{"arch": "dit", "epochs": 7.5, "weight_decay": 0.4}
Rows from block 2 of a small image diffusion model, named by matrix and row number. Rows with one number belong to one neuron. Each number is 500 + 25 x the weight over its row's rms, rounded and kept within 0 to 999. All counts start at 0. Numbers have three digits each.
Before each neuron's rows are labels from the 100 images, of 14976 (inputs lightly noised), where the neuron reaches its highest value: "colour at peak" is the nearest of a few named colours to the mean colour under the peak; "responds to" is what is common among them. Only what is clearly more common there than usual is listed. The data: flat shapes of many kinds, plain or patterned, on busy backdrops.
# fc1: MLP up (model.blocks.2.mlp.fc1.weight, 512x256), inputs 192-255
# fc2: MLP down (model.blocks.2.mlp.fc2.weight, 256x512, transposed), outputs 192-255

colour at peak: blue
responds to: blue shape; its colour: blue
fc1.108:473470508512492506505483508463529510474506452483475466497498467499488489502453471505524516462477495492478460493479504478470486528499470513493474491444478488496475503487528486521526451477477494
fc2.108:515476479489500521494505488479482509475474500488508514520536509490517485493535501490495500463471489494464485518522475472476519470514522504533480501473472465502514519508494476508464544504505486

colour at peak: blue
responds to: blue shape; its colour: blue
fc1.498:537552488460485465486500519482507506498480504481464480516547504523537515509452450509529495501497531533498479526532529486538491500500499476533489474481470507509474568513522475513510519474521479
fc2.498:505493536530485497525526491519497516478490495495483517501557542527470479518484523492492489510510525454505516509439472507514471485491497505479467494515514482514514517528484489458525564486495538

colour at peak: pink
responds to: red shape
fc1.433:511506517518463461522496500497554505508518492494488481503519489512462510481515513480473463482498538512507516457504504480499492539499521548509505480500521498471467544498512451507534504482517479
fc2.433:498485491507550518456534508505503494503478511526524465526530468472507525484483520476476489487506466487486546500524503539548488501494486482476552516465525499510510488512515511466512504526499497

colour at peak: yellow
responds to: yellow shape; blue shape; its colour: yellow
fc1.145:487524507541557523508457500529515500478502496531428504471493492459487479466531536470459512498500447515492556473507494477492476524476509543494495545511515487474456496452527484436515520510482483
fc2.145:512486499549430490499470477504513505493493466494565528506497522579471486490497528500469527560503540491539464520510511539497519506445504482502508551505504524539509488511509524531508483479463516

colour at peak: green
responds to: green shape
fc1.256:500478498526516487472504469498471479492479485488517503467544498540506485484510513483485480493483507531538480490554516493504500504522493476526465499534493464545494490511464490505513544480509487
fc2.256:520492504509499530485494486513544492510467490531518481498498485544508517506491464533495524508529515475457513504455508479513482504491495493475524519528488465538499449504521524480498465514524500

colour at peak: yellow
responds to: yellow shape; its colour: yellow
fc1.132:517511503516529526551556470487510464510511483494514499525466507470535491486505494502498491474518504505437536518523485482493490525531495482505474505485474490514458521491501486544549541514459527
fc2.132:503492462480516506487514485523486538536533547514505478495486525509515497506523505500490493507515512497570495512536509472488495471478489522506522500513552483504496521482481528487519510473539515

colour at peak: green
responds to: teal shape; green shape; its colour: teal; its colour: green
fc1.362:505504522534509434447499484499498484466553488528483478486459470470515512512543495559546502521478488531515536516483514488520542506484513503471478497497480500495525495512504510551558488520477549
fc2.362:518453510539530508480490490522500499496550516515478505478517464500492475552469563447532500434500498523489478501516461481521507472517507497524506484509539503491479504514489513539563467510466486

colour at peak: green
responds to: green shape
fc1.463:549475550533507503510530492487522459505537488544510491510487514528467519550450514523531487472479514475499439507498478471497542498492498551456427466503467494498513470500491454517465489483496445
fc2.463:499524485510491481511496506515464524520511485481512471516475524536495485481499464498525484527498493530491541510523523562491498548472526542502514524488531567491492502501500536536499476510522458

colour at peak: blue
responds to: blue shape; its colour: blue
fc1.22:529492515536496478505427475495424498510504503479500500501481501464471517484500490467495495458523504482551522430522502495517478494555521510564509543485500501482500488500471516426552467512456486
fc2.22:447497453487510499514545458488555546464522509505548474498551508442507509513500486495477503505491526475439519477493514528523501526484491480451467512507522492496500516512510522430519482508469481

colour at peak: pink
responds to: white shape; its colour: white
fc1.351:508491532500546494504502485507467504543459483523498504536519508530496476479544507499466516527558487477422497505507535506484492505487484489508493465489484518532506489495528477552537433443490472
fc2.351:492464512503518469527484533507524470457493469487477500483476456501513477494503542479467533454486511489563501496482489516457501493471498468511477479474495511487477541489478529538521481452464489

colour at peak: pink
responds to: white shape; its colour: white
fc1.391:524506494517529475469542457500496494516537514509520478523472509450495513510469530524557513505493551475494532504522490467493497472482505529493516492485515487541464494548498507507533463507499503
fc2.391:510494504533544499506504475497487462486527545493481509501520511458495520515519524479559494496490547572511510471468468536537483457497488494507490525519502475508485510546499512505528454505509532

colour at peak: green
responds to: green shape; its colour: green; its colour: yellow
fc1.44:514514487524541493519524500455494531494501476494496504508513496523488455493520497466516491499495501482454524503496493499541512493479521515520519517510485496493469489498486498448486521431515511
fc2.44:488502498454514486567491524536501465444489479498472455497506524533526497496482487510526511537506495492525519502486499454501499491497500511521510493508490486479474512493498512487498501512521527

colour at peak: blue
responds to: blue shape
fc1.353:492481523505522531505471499533481501547516479529519451523520541481508490546465499488513494459529491519438482468480496535467536513496508520475503481499488497485498499512500505493532452435493512
fc2.353:514468526510499508534479479472500508497498476426486548483502510502541491433527505501477482601431513499502514490514480484513531495492501504506512506519513528498533480516488515511517455511492516

colour at peak: blue
responds to: blue shape; its colour: blue
fc1.137:510501495524504472453470545493484455559470502517574469498546493551524575515516497482495458520516471507530485505564507490513536513537477502498528495505524457483463506514468533501486523535465459
fc2.137:536478495521479482496462484513510511460475480484526499514503504504452522495482503531520537493534504466519523494439482523530471543506502518503460491491488488502499508533500463510477506497473494

colour at peak: green
responds to: teal shape; its colour: teal
fc1.94:514473481492490491498487500428521514497523480512493466489511440507508502466468495494520490523464465467489502497481544512452511545469500517499459496460480513496498508506472488516502497461476497
fc2.94:502494522500496514494475492593500529544507469462498530490499520499497489576510515477485508502573518526512508529511523526477485494509498521490532499514513494478492471508475463491479461499497494

colour at peak: blue
responds to: blue shape; its colour: blue
fc1.15:507496511506437456513522522489522456522511488466466489485527510478471542504486481504510457480466490510466433473506494507502563518497477500542493494491485504479487515501499523536540485498490479
fc2.15:523523495469461533503539481493500514492509484506468438467534505509459479510518471482491488495505439513510501482476502492494496534480508479542496499498487463500517535493458486496530528516491483

colour at peak: blue
responds to: blue shape; its colour: blue
fc1.176:511485498516547474490527504474466491489521486530483501475532525474508548537527482525522496500489494498435537485539500487495511514497519508502494492493514496494486515487473503506532452500477494
fc2.176:527477494490523484462509487547476511499464455498490424498509521472452493528482474492502497473498497514539476570472506460493510480458491505512516490522469480536505487481520497521527524506520485

colour at peak: pink
responds to: white shape; its colour: white
fc1.392:512518483508481486467499450500527503497520498549503505492501528473501545492504551533499553531508509478513503497483508482438556537487490464481502528506496499491491514468489511518473472570487489
fc2.392:493491505529482481485498507529514492505518515504468551501470485497506531546507567484514474464501519527492503529511530533466530520490470525491526477490563533442505489493479506542504433463503487

colour at peak: pink
responds to: white shape; its colour: white
fc1.180:478470482520474529492486534506493491501483515523492486467495533474533473503496492502521518495528485494413537463503503509496511511482500511506469519459531490523527500480488436507560511506452489
fc2.180:503500547564514496509511529503512509497519433502507538483472507493545504493526498492487551484534537469554496504519514495545534506486496476493473512518490478497496475506491517504560494495519514

colour at peak: brown
responds to: yellow shape; ring; frame
fc1.36:494505470513485477448513482520518483472500445489514515489499477504486524516509477511468501504542530491560485481527507456516495478499492524493491489514514489503529489456519460502487499487510560
fc2.36:513495548488454502517488506519441500556516444493538520516536493482553473494539505491495520526497472494452507509521515485508492504534517517515518491503491484430498477496512471484470479518511486

colour at peak: green
responds to: green shape; its colour: green
fc1.89:527516514506486490500502433476521464529501474531493493502476494482509508512524497527523498497524447520476474512547504480500500491502492529530481498489483514533539490478474490487521509471473498
fc2.89:496491522516509490481507484501484479492491481444495520494475500485523518507512502472534493565551479530552514483484463501503514494490495500484528514497537495507523501458484549496498510479490493

colour at peak: red; pink
responds to: red shape; its colour: red
fc1.455:493493445520452515554475498475476504530468501502511500520512533468458466488526483509484489525511554520504559445502513525539471518509528469508487492497501492495533488482496533486540483509475470
fc2.455:497485482504487536529494503522521489477540484465467485469464491456514499467515492497517490505513527503505482488505483508575536480531508452484472487494520498481494494495480478506516540537484483

colour at peak: pink
responds to: white shape; its colour: white
fc1.181:515506552461495497478472484497524489477488467487490473498487509470505479479514494492523499554464496519464526488490514447522506493508479471514502460502511490498503478443495499489549515506543503
fc2.181:504490523492476548517506474464517512542438457516503538494503487501447496493496469475492469457557478541534495523495478525542505523519526493510524537496522481502495524473478478516472518502468496

colour at peak: grey
responds to: white shape; its colour: white
fc1.235:528539500486521427469467488494523532484491496473487509534499505499504472467491491528526471503482488522527532444499493494504500504475458456490485457510514478473504463496501521492498491493545515
fc2.235:489536513510501488499493497463500503569514527517506532492503501511475493526552518496533472482506491470483487522513514455461470492491481485521524488489500492544510506587501516497441517469480499

colour at peak: red
responds to: red shape; its colour: red
fc1.400:506474547504516530489476463556515490440505535496541463489539494510459481506461475444493484459578492494505509496519480490459498532516501528457478480500461497543472499474489499537481559521496507
fc2.400:492488576465526514478505473466494459501491516513471542521468512525516454487492563506456516537434506464500492476509520509475512526499514519502543495487525530506495527482481472555455503498511522

colour at peak: grey
responds to: white shape; its colour: white
fc1.189:537490480501537510536488501518522542499481522477503518457447498484475488494485513502517485488515505500511483505469505527472525479544472531525524496521508482457475458523487503521492522509525508
fc2.189:501504535525501526484553516494504496528478501498453536482489506490515514502577515533525505532491526475467456476496498464473520532503516484522455493479487494516469493583494512513488536481471502

colour at peak: blue
responds to: blue shape; its colour: blue
fc1.508:501503490509496483471540517491537505487521493511465505479517484491489498507483435491490499478478517498485498466453548506510450499473470494510480507467511480501437501453484492501501477513473556
fc2.508:444478480505491502506520505509482494533509530487529499505532503514503462500526491520485459476509528463489514502520516511480486518485502507499507488472498469505476537466486485507515543509467560

colour at peak: blue
responds to: blue shape; its colour: blue; frame
fc1.298:541461481500492483491522519457496469531559489518505477510492493462537540526506497503518472467465530526488528478497480555479523519516543476542511530462467488470532471496473502489539510506471447
fc2.298:516530488473471520492539508532527525464563473497548484490504511493508540512528472509525506496512516463538507533514552517464480507478489484496526508537473536468504482498503517473509509516526447

colour at peak: red
responds to: red shape; its colour: red
fc1.454:506521535488496478497484462494484467505477453469508473480502483482459472525508499501515472559496463536508507489521499503540515505477515479506509467492505511521547471478504522503478462447521431
fc2.454:497479483515507502521520551496502527459472484515482505512544499468474510457470531499493567472476505497505522502471462513499484530482498486524525522500468488551508496487492491502473526536477457

colour at peak: grey
responds to: blue shape
fc1.34:513535525512499509513511495480470520550456515519525456506519487474496480530496453495534476477510478502475523505453493517499462450495487446509511498494527495469557505494493493463550542488509521
fc2.34:491525507541522513494488523519502490474518523470482569518489512541502522496518489512536490527502507580529486468502537458481496441497502506522453486501514489547510503497457551485529514477534498

colour at peak: pink
responds to: white shape
fc1.370:497502483476507521495511521522484516465497524524515483520493516498484512496520462525475515480507509500487462465510516510446493493516510494493459490527515480527475501523516537494406488491514522
fc2.370:503514497498488503472504505499515494539502463519474542488460511494500500506507480509478490476510532518490516468520563479413515476501484526509479502500491526498505490543498496513434494507518492

colour at peak: grey
responds to: white shape; its colour: white
fc1.485:523523536534498492493523485565501515534538520481486511491463501480519497507453478501489508478523503471513500489517495515493498513523492487466489485511478477499515471499494492539564492512446450
fc2.485:484481493516517502490521507470492483454575516490505454530480527450523503502483491500487505501488488467518475505500480493517505502495513503518473482511571494491509495483469526488538505502494472

colour at peak: blue
responds to: blue shape; its colour: blue
fc1.101:514482488503557486553517556497459543489537486503527483502482506561520477529488453492506496432510523463470496496507521512534497501480556492485491525498517483498491484476491493438526515498507526
fc2.101:484502477493516521542516535520554484508499517534532479482539498530479457464478482531501455516502519521521527491510481471517478446474493487516483493479469523507481503481515492482516557518500523

colour at peak: yellow
responds to: yellow shape; its colour: yellow
fc1.495:520504479509544521533537475493530516527476453496524492493492502503459516482472483490524520544476509489473514518510475436468517483516494510506476513545515455510522470485505451488499526461518456
fc2.495:530514470477514511476505442535509477533507419484447505526474500487541527520536489524537484508538513502537484511484531517463479479483488514477499519542479519488501477512488549496483480474504469

colour at peak: blue
responds to: blue shape; its colour: blue
fc1.306:515506435525519511528502506469433493512515503475518480511512443499481492499515513490530489547493526494489555495487514506537504515504487518513502472480521520502489490509481518463530479434490521
fc2.306:509492483516520501503534527549545488471458553492526507495508489516457512490506492513533515498476541533467488502499505495512533497506496499483472485482476520521518501479512521499540513536504491

colour at peak: brown
responds to: black shape; count: five
fc1.222:507459555505512485497518515471473509495550464486505453486479451489512496489503482472534526491489506537494485497466455501459487543498501523488482474496478492500511480514495508500603458448474512
fc2.222:514530531516494510502512517525496475482533459448517510513514521491515490613483503505484507522468490517451477441476532513465517519518526479499493497501501508497496483491528501507568482527482514

colour at peak: blue
responds to: blue shape; its colour: blue
fc1.277:509473478495497521546542521490454509475498494509510489520518493599523488533445491490540484497524553469532488508459541516495491478500522469501500492470486504493476514486480487463549503492471474
fc2.277:526480486526502499530504563521526462485502503476502527492520464529472546462519496530496471478461563527487481530484491503470453479505494473479444481496483464476482481497499464485540522477519492

colour at peak: pink
responds to: white shape
fc1.239:493511472543507493552487512476506534509488479515471466540478503481495498440526505500508493540503474480490508493475506506474539499541541508475495534471514510450534494507487521466541457522494518
fc2.239:525507487512496508548546496500479497484516433490506516518478501466513524492536494491511458507499480524547471509523483492483507497498493515514456503512459506517490500499460539475522478482502489

colour at peak: brown
responds to: yellow shape
fc1.177:497521493509486482487535503517477531472483515518474478529473512476501493475518477518565498524530480503522504515482495555519493497475506494529482513517473517485521505459553471526559536442492496
fc2.177:464503465492504494495519475512517483534481506480493532456554489515506526545527524440503501500499493518498512505526471448515511435538480503503526503500542521483495506487468500556529553513529475

colour at peak: blue
responds to: blue shape; its colour: blue
fc1.72:520480477497482468485517515496494509485490456488521487522496525494468488513506485503508494457474478531476514480475569469519505479518509502501515509490500473472492507523486523493514455560489511
fc2.72:511492497482512478467505489478499495582506451533501530474491496496476487495516516497508511578536494497520511503491555514520496493482475518519475504509490498486497504542463505492540422501504487

colour at peak: blue
responds to: blue shape; its colour: blue
fc1.95:520504499528479465534480485519477516523490449499513492498514510484504527501526489506518478544517465502516517474528497447514506527499469493543494542498543472516463512444503501466531498529511450
fc2.95:527518507509493488493514488520545538467539457520514483520482505493525523484473524501505501457523482514511527502460464545512502479477507501492495488513445482516508506456485499462520489518495474

colour at peak: green
responds to: teal shape; white shape
fc1.144:505485518519445480506546494470524553456483493545497479481476491505474500489489490494530525461487456509496433489455529478486535492467451504482463503539484510483501487477522510528573507550502496
fc2.144:516488524459476499459458475508473480514463501496464457515493462521494462521486475478513473520496446538478520488503511480505534494496485501495502453507544491479518491498460524542561525460491498

colour at peak: pink
responds to: white shape; its colour: white
fc1.399:484516390536465499502519482486516512532463487539498488492464540529493525501464483512519516506488495491472493473502522475455504471519515477528488530495548525513494494494487485457538503593452503
fc2.399:500492506535489515519462489484494507530491527481493464482490492508545514479467517499504476513481516514508504471491530481519504479472511518491459526528461488531510509501492502516557503520514478

colour at peak: blue
responds to: blue shape; its colour: blue
fc1.245:517504509509475458513475498459501511499484524487499500489512483503532491541509518472508470495476456447463506489464509490490534541502495505516506541478526469478470471471464498521560510476516495
fc2.245:508479455521490515503491516506504461463457618507537472518508507502501467438485497504512478518522485542559498496487454502503467472469498511492476473520461485494490540499481473478517516480521496

colour at peak: green
responds to: teal shape
fc1.185:509530509484520503492469482477486508535509506491492488489521498511504536499539525492487504458481526485534530538464493441509558509507551477528495503506461537483514545481491471488480538536437526
fc2.185:498524474524508506499485487544496482504517480515518542492498516532502571520501493513497487532503515480456507531542511526507502498530522489489514501480534554485485534497515493479452463524470529

colour at peak: pink
responds to: white shape; its colour: white
fc1.440:534488478499553475475483509547498505463480493487479493505470539477481494543520505502498495513511518515502468453493508484459477519510466502507502532512512489509504460454518531519482494512508485
fc2.440:484499486506484501490534519493485505453565558528471499505521515499541484454464520485474478463525494481482499507496484464409513492496507473504512475493466511522507490468507520533493487473499484

colour at peak: green
responds to: green shape; yellow shape; its colour: green
fc1.497:514516490487537507571452533492478497486519466493472507513477505487482467506516521525475495526507548522488503479503494492495485514452510479504473472481452525494510530479539491507492513488475503
fc2.497:514527501538503486534506477499521497474517474516486479529463496503513490498516487506539511497502510493504509470485482563491492509540503502489479508534512493534506493489511504467463508488524514